config.yaml
train_examples: 195000
crop_scale_min: 0.8
targets: ["mirror"]
norm: "batchnorm"
activation: "gelu"
widths: [96, 192, 384, 768]
residual_init: "zero_last"
optimizer: "soap"
beta2: 0.95
eps: 1e-08
precondition_frequency: 50
merge_dims: false
final_lr_fraction: 0.01
weight_decay: 0.04
Rows from block 5, named by matrix and row number. Rows with one number belong to one channel. Each number is 500 + 25 x the weight over its row's rms, rounded and kept within 0 to 999. All counts start at 0. Numbers have three digits each. After the name is the row's rms in percent of the matrix's.
# convs1: first pointwise conv (model.blocks.5.convs.1.weight, 384x384x1x1), inputs 156-194
# convs3: second pointwise conv (model.blocks.5.convs.3.weight, 384x384x1x1, transposed), outputs 156-194
convs1.309 100:501512489537477471503506526471486552538476544477505510489513546534522499484499516486499567486474476482522500482489498
convs1.310 096:513501487495450467486500468522518491542492439505531483543491497535500510486478461514454502534479526516453496519505501
convs1.311 081:501496471544523503474512482515523493495496525496489475503468513534524466506495541500525480487484508516552531518502520
convs1.312 090:515454448528504524507467525481506480509483492518538516471525516469530473507507529508539483519512455509453496515521527
convs1.313 096:486465509512496513543472526455525536507521526468480518551500509502530507480480433506512480507521504487521569470493515
convs1.314 101:479522527475463539479511472509544497525470475551525490499510478495494533511481540497546501506483543493457516510496518
convs1.315 099:454493503480501486486483510509480520496515488468506492547537512512472506506502548508521520507472518507476493512497509
convs1.316 094:568441515496447529475509491472509483509458454504459508508490550489512423512529486482483512509502488459498479506456490
convs1.317 104:512499485504497489498523524458470506477489527476457543543498494445493463545534481485503520510467474471444501516508489
convs1.318 087:488520535495508502489558510522498498548496498465522547495532461478524496493521505505500482515488496532514467493496464
convs1.319 111:500545540468505510472530426469464537496523479493494522506467476465524554506475482478536530475483508487506504547520493
convs1.320 085:496519454549494492495508542514513546502491554518513501525464496482500515511507470477515514452459505522490506507497522
convs1.321 096:508491506557534488505546484504512493540536503490517482492526497443470534489506484506494511485516513489478532501465482
convs1.322 089:494519486518471488486463485547531492517494509544489543499491478475480481490529515518546531477480482477516547509511520
convs1.323 084:499552541531473507436517491506478558460534531433518466521470485508483544489516535496516555498569518478535514545479461
convs1.324 109:496500543486494519535509444515520521524508483528523482476457488479525519487479537494476449468477498513506496490470491
convs1.325 085:465458570494484478482496435478471477473519528468549504544528504488467528469459476495447495492514538501499514498525519
convs1.326 116:506516488470502549519521504463496508470507496498505507490533456513490499516503485514496534522488496527486495493503465
convs1.327 088:510512518491440500479491494489465539479528522507505529535476494471517481503490479494518493509545514490477502559514503
convs1.328 083:471508506500476496469506533489467491510527517467485525517475516451500503482446505540443532509497530492545535505539496
convs1.329 077:522525442483466490485518508465467502501536550494480486488464510510484530495481529522540488500514450516486515546513471
convs1.330 097:524528503521489473513527493516512484516505508530511522514539503476505494490465490511476512502484455553476480459471514
convs1.331 101:523452513505483500473519495466495496494467499475503505518479514468535477492497507461487466497507482489481493496524521
convs1.332 123:519505532501526503500515513510479508513517508498503494479496517471494521518483483525559534466532544432490487530537462
convs1.333 099:481544438513463500520477496498494507460542506524474490538430481467485549509454485516493460495445504528478523500500500
convs1.334 112:495472442508490473505504504493482512489479495521473519505503456493512529484480480491517456500458493508494507469494507
convs1.335 087:510497540477480506417482503488480503486505486473509451504482507519496517501513487518498508497567490507513531479528490
convs1.336 079:516552489491479540427512427471520519510534519533532504534472522476468466519516514503489514512517507508485481524466480
convs1.337 092:509474543475539510506493484494477481530514511473540493487509498513534504546514488479526544500503475480525478519508451
convs1.338 104:516491498503483537474496536484461522503492493490479492467486528522485472521494524503545520498569480530492483512506507
convs1.339 103:499515532511525487494508515483507478516441528498505466501518495462501543479539521470451466496477502506485488478500520
convs1.340 109:474491481508485511493514527469458412482471545534506476513528506463512502499459479508468499515526481482512520469518508
convs1.341 123:560503513519489493497479546481490505507482480530497528502529530451503499479491466506512467512533520517478515490467517
convs1.342 122:516506500519514525500528498499495518512515497518539449464521501510528455513517512510515499559500477492465489545541493
convs1.343 123:503482463527487467524514453489497439484447473514458513492434582536508539492498501483482515553513489515540503492441496
convs1.344 103:515469531514490463472503501466521495513505473506454538480520528505516510453507516536456490474506472467521475437474485
convs1.345 124:502467451479545483527487506511495485525504536486446489508475516556495507490502523505496466491504499522505470467450518
convs1.346 078:508442503491491558472483501490511507526536511472494492505536528495526538501523497505475458516498501558542491477482520
convs1.347 109:482466519495515489553484497471493483515478491521467549514507505482481493546483475476497480514504481547497515454493446
convs1.348 081:531472485456507509533536492534509518513455464518487534432478515477493471508479527503496486520478548466504489500518500
convs1.349 124:479454479459541538524500486475496507496504513542529485488550510524496474533484513522517481507477477486513516519550489
convs1.350 110:440521471502486487546512516516499562472517526490484503488503457490476495498507451482498548521487452497494564485503532
convs1.351 113:505487535508495495504513488449484509502457477514537476488491526508481532512451512491477500509521519472551510481517463
convs1.352 104:524495488508528489502523557528535487530466516527517499526487515477490469469537483530510526517471514512489537500524525
convs1.353 105:497434530482552469510428506495476479465442467477466523539554561550503466514503491472504498509515516505508496490480535
convs1.354 092:473537524499518482517546491509487509496485483477502531468518437499519483482539492524486485512482488478553485482474522
convs1.355 079:513513497469481454494496494527501490484519509496499546468541488545471503456525507526516484479492492496509508460509486
convs1.356 109:536478501491475494530522534545482471530495503551487463505546507470499514492442492551568498522465503487476479491491542
convs1.357 103:472480484528470516500555510538482534529515531528514520486520470473510542504446491497497514456481488494495486532514558
convs1.358 090:509518481549457541495524490543484476515513469509480511507487505517500481506482474446474471535430498539505502471429492
convs1.359 105:530523518478477491480513533512473483502512525486492500439502515494522548485508524456502523482532516457579487505509503
convs1.360 115:511467505504498483480497542480543450541495475519430513520516530553499475468506478507474495514504506481495518493500544
convs1.361 073:497495518517538479495491472505510473549514474498545490482503491514504514500539511497511508482507542494516478486510488
convs1.362 085:513522522502524528530545503443525494470500509508496487483442488468490502489482469508504488503497507455538466503490467
convs1.363 110:511487509507512508519527494471516524529522494484493517481561481501480492500485468498528508494476521459453470526562503
convs1.364 105:528528538493541493547540516527559468514492501483546494500479474494499522486514484496477483506477471489539499533476509
convs1.365 106:518465530517523501487540463509467482466499476494514483521479536459506507529483536539521470471516513477478499524498550
convs1.366 094:502515535444471520497538540502519501465501508516502517478518478465476492450513548493459471476463522514502506506446533
convs1.367 109:483507499478516524525509540535482558473461533500483535511503465495461519487520508509485494503469512459537496472489474
convs1.368 087:486516502528505544496503521513505465540515485493484521492492496513506438492548473493516468451483488529492523479486506
convs1.369 102:511502498492490477516483509462534456500478506493531486510486491519493570490489486488507480492500476492470462472505485
convs1.370 115:485485519455486500555473510514475476489521526522503469479565504522491524506466513510469549559500497504492494531480493
convs1.371 106:507516487515444550517533492505487471492508464502439527485502485473515436504507430492497444495464511491470483476468521
convs1.372 102:525501509513475484499538532549480496498479486477472499474509477474465529548460491507514509547465553489545535474513498
convs1.373 124:478522550530445496531515500545515477517513443488463530481415483507482521517496507468512488487523509483477487493495459
convs1.374 089:474496457504492485563484462504524476480462488500508512481464508533480474501465490471512481512512519529493506541490514
convs1.375 124:499493514502463463500480518450483487462451521512509511473520479534463507480502533493490500511456511548511503480513462
convs1.376 101:515462459519512485518465492502505508507493512498506533482504509492485528508490505481479531480542519514472455474489464
convs1.377 082:497504498523530487549460497530490512488482468533525521500486474519494475499521526490510489529471520490504522504507492
convs3.309 103:519482517496489529545549520503487470514522461501490538530505519513502506488511516480493526500561538479540487493522432
convs3.310 099:508491485505516520493494485493535479503527495529465469483472518496473496523475479520490489523501467483438468518471498
convs3.311 096:537505467523493510494488495516519521453483543513429496503488507491497472550491506495532492528499521516457511543503523
convs3.312 100:462511524469501493532506504472528506512486509482542513510499466536528495463529465491474477533480435465458499488526498
convs3.313 090:495505506508540498451451516508474502486469525531488488499498489516522494466501506510527522509534496523572512508482489
convs3.314 100:515509480537491509521496499490512510510519485514500455534489469480491512494481491494536477540538524541550538472484513
convs3.315 101:537527500469514493506521543496520523501502513522475478496533556545495501532491489512505505496494553503456481521489495
convs3.316 095:481509485512437465484508470514467485503523527505477520491493401478504487498494447529561541500477481490510507468534468
convs3.317 101:506496498500506481482518516473476490476523480475472448478508498518476475503480475480529498557539509492516488479496529
convs3.318 100:549479438477502540479494523548494498521512482520487502525516506491477478467476526483547545492510536487526480501496493
convs3.319 102:479519503527472492525479509509432481507522506500520490532510465498481497488520477528532472500543507515474547497464508
convs3.320 100:528477528491529480469482469453480494494519455505499486465500474495508512561483531504456487523508516520474459471494475
convs3.321 103:497473489473519498503516532491490483526504477509508483491501532496511525421531486429514486512455498522563523532518498
convs3.322 098:525506484504479491489471524553492488498567487535483494510477503502487554478510506488483533512510479561482512489432523
convs3.323 087:496505507492502519513501452501508512450454523500503509495499457460486491469513504487514496495520469501476493523490482
convs3.324 097:514501490496532505484529483528490526447504495490542470496462474486511499520505476472493467522506511508524500503537475
convs3.325 098:520515494512507534534535491511515475482487519510485487523526479502451482495501510483521520528549492511526503529441503
convs3.326 107:501489470491521524471473527498501533559549497507514453516527522477493489487503521459496503517491516504485496505582525
convs3.327 092:449477448463458501495500477507516548476503508507476460474526529483490465463518462499505476464524505513475502477564446
convs3.328 103:498518523514471505494499492486476466526441490513511508503490506539484488486491501470428469450455495518547515510473515
convs3.329 098:512433533452538479460500498488515519508511540494520512489505495531509503498490487499454489481481512516492502478501455
convs3.330 099:491522526556482497479511524506522531501473469488516563492500468459507512492535467490529482508501470501445514502487504
convs3.331 095:475524502527481505475473533516488511473488505502508515527499520544537563528473518518512491486493466511449508524495494
convs3.332 109:480519501515460461514489522527494458473512468499506525493486553504526519531520485501499524506505493501477505511480473
convs3.333 103:510569483465524530495459500502510492537557502507472502486505494513516491516500483511498465527459511516490472514497494
convs3.334 097:491490528489493504539506502524531535508504507502521547518487411487495462481542472472547481540492480509530515493524516
convs3.335 083:467495531488530493522487510504491496490539529506476473512496536481480518495488518489479489555514488486462478469505478
convs3.336 100:475567527489513444461478483525481522458497496486479468481494455441519502514531484508516546519488494505490495506497501
convs3.337 096:414462473543513536490537488512489513516511492525464489511491463475490503529504529497484547524494520477502497520565510
convs3.338 103:495532505475485524503508511476500481537502491442514508515484550521444482513538518496491502479444507463493468521497502
convs3.339 100:437541523495471450514485497496508511501473470521512436467547549498544553500501536487522484464511541563506516490533530
convs3.340 107:489530463520529508489497512478464497468511474455446516508499509484487480491511481516472493488504483480464530482463502
convs3.341 110:548470516523473500503520507516465542529505510506470485529493502491523522500455491548525527481560522529528492483475503
convs3.342 105:535505472475480542480497496501521533550508490522439508491486526511468483519445500521531453501491498481460499490568509
convs3.343 109:510511486524481495502482471504476494497480449526473505452498555513503533528463512522434498477473512507463497511500491
convs3.344 104:488489467498495511533496525501464523461512462569521527534495550543502494478493489521504518490575459494509505494533503
convs3.345 097:466488482465496514480449470488505500518526520499498499532485530497458520502531506490572473506446491508528521507521517
convs3.346 101:465496539534477509502515471518496521496519470467512506470495501495537477486502525496519515524426480541508486515520497
convs3.347 097:502505469485485520495494479565541481510536476436478517507487533502458551521524519509491503464463496511417496484519517
convs3.348 093:492450467510531493498540507473526489450467491447454490507519448470468449498467492498463509495476526477510533530514566
convs3.349 101:485493517498519496469479488527516481539518519477426493505491522499559466521520479491462467524462524492494525498568521
convs3.350 100:488506510522537487456513515518488516525471479465415462465473511537472550506489471490494508529500535473538473506518455
convs3.351 110:483483499496488496447507524514462524534507510480522508516471484519459511455495495506533471577526520542526514539511488
convs3.352 101:498534510531496496476516488526484515501469505517463462503510473559541476533485523477532502524483493523561520496539478
convs3.353 096:532516466510532472495462533493448507509467485484496483516499515500515489448507522486481505530544506488495470534528501
convs3.354 102:487486497477477514506454492446463497495519510532472487506513505488516491450496529478500498483497467489466482492523494
convs3.355 090:522490486500555492468520519506471504528522490499474495509527443502504484533501485516520531475510484496488512514533510
convs3.356 109:508488469501455520515479523544481490482509444516535493509507496491450472487492544499473479444490514508472491468494484
convs3.357 105:509509523504488476525491537493475482473559486521546467489510492484478470489507484442506482471494606514530494519509449
convs3.358 098:498501524499467462487528486524522508512528455495532509507513541487496524500477491504548511497489511531490474478532522
convs3.359 104:487504539508485457516488471476517515512495522524499533456480466467496471499525484505543513506470533496515483520480515
convs3.360 102:533466494482515484489492442477499512549523527515454522515471531505460536486495491498433447458505502485518484507544472
convs3.361 091:532463467508535508462468514490461484471516482524450483511493500533511460495461502527464467495515478449488504502456485
convs3.362 097:495494514512510496492515478535535556486534507466521441486490501484509521510493514455515489546466510529545520515503492
convs3.363 099:485517501490408511482493458469494519472492501491503474509510507488465480446534478490562527532571514555466515491486472
convs3.364 106:474520475480510496495469509464485469498556482455530460501497522548481474484554509517508497510461486484508478526527464
convs3.365 104:511473468521510460439506524484496464472473505509493473496510523513498505496506490521513562501562489513533507500492533
convs3.366 103:438521495525529489509521500485486515464495549532534543516522519502487509525531493501479489446438513475502544535523537
convs3.367 102:506510530540491523517470498512485475509548505489481516509499446491496492519504498532511520536533480525481505500461572
convs3.368 105:505533513487460520519488476539488500530518501489454525493480508525474526516473505509509526477511481472505457499521481
convs3.369 096:480465505493562504534478507475522507516502478457472464528497541513512500534524516500548502527466504524462491480611527
convs3.370 100:516505526462537517525534517464497490563499527506491505460502536535498531512461503505528538522563498483481486483447486
convs3.371 104:551517500476561537479471484460513502518491540508455513497485487505497462439530511475488500519529503448515505508487538
convs3.372 098:512500525476516501516548500498525487525454463499481521475516473528531512515486533494468516512498479525500494527508506
convs3.373 100:472526463527484495506536518537475521470499488434502493500465518493485522501521508494543526503478531543451467545528474
convs3.374 095:547505502471478498486506520530495552465499470471550536506471453496500516465500494500489490513483516475540475475517491
convs3.375 106:519510483471468509466474496487517497503476492522472535520486538529530477494495493507453446460473506442507495484552449
convs3.376 109:490498490492504518574493482531524431465522483464540549501475499509485510493525506512482502474501517487436524481526521
convs3.377 089:503488447501495495497541532500492479507513534567496507487521532483513473538537492496511473432558518553493505491494545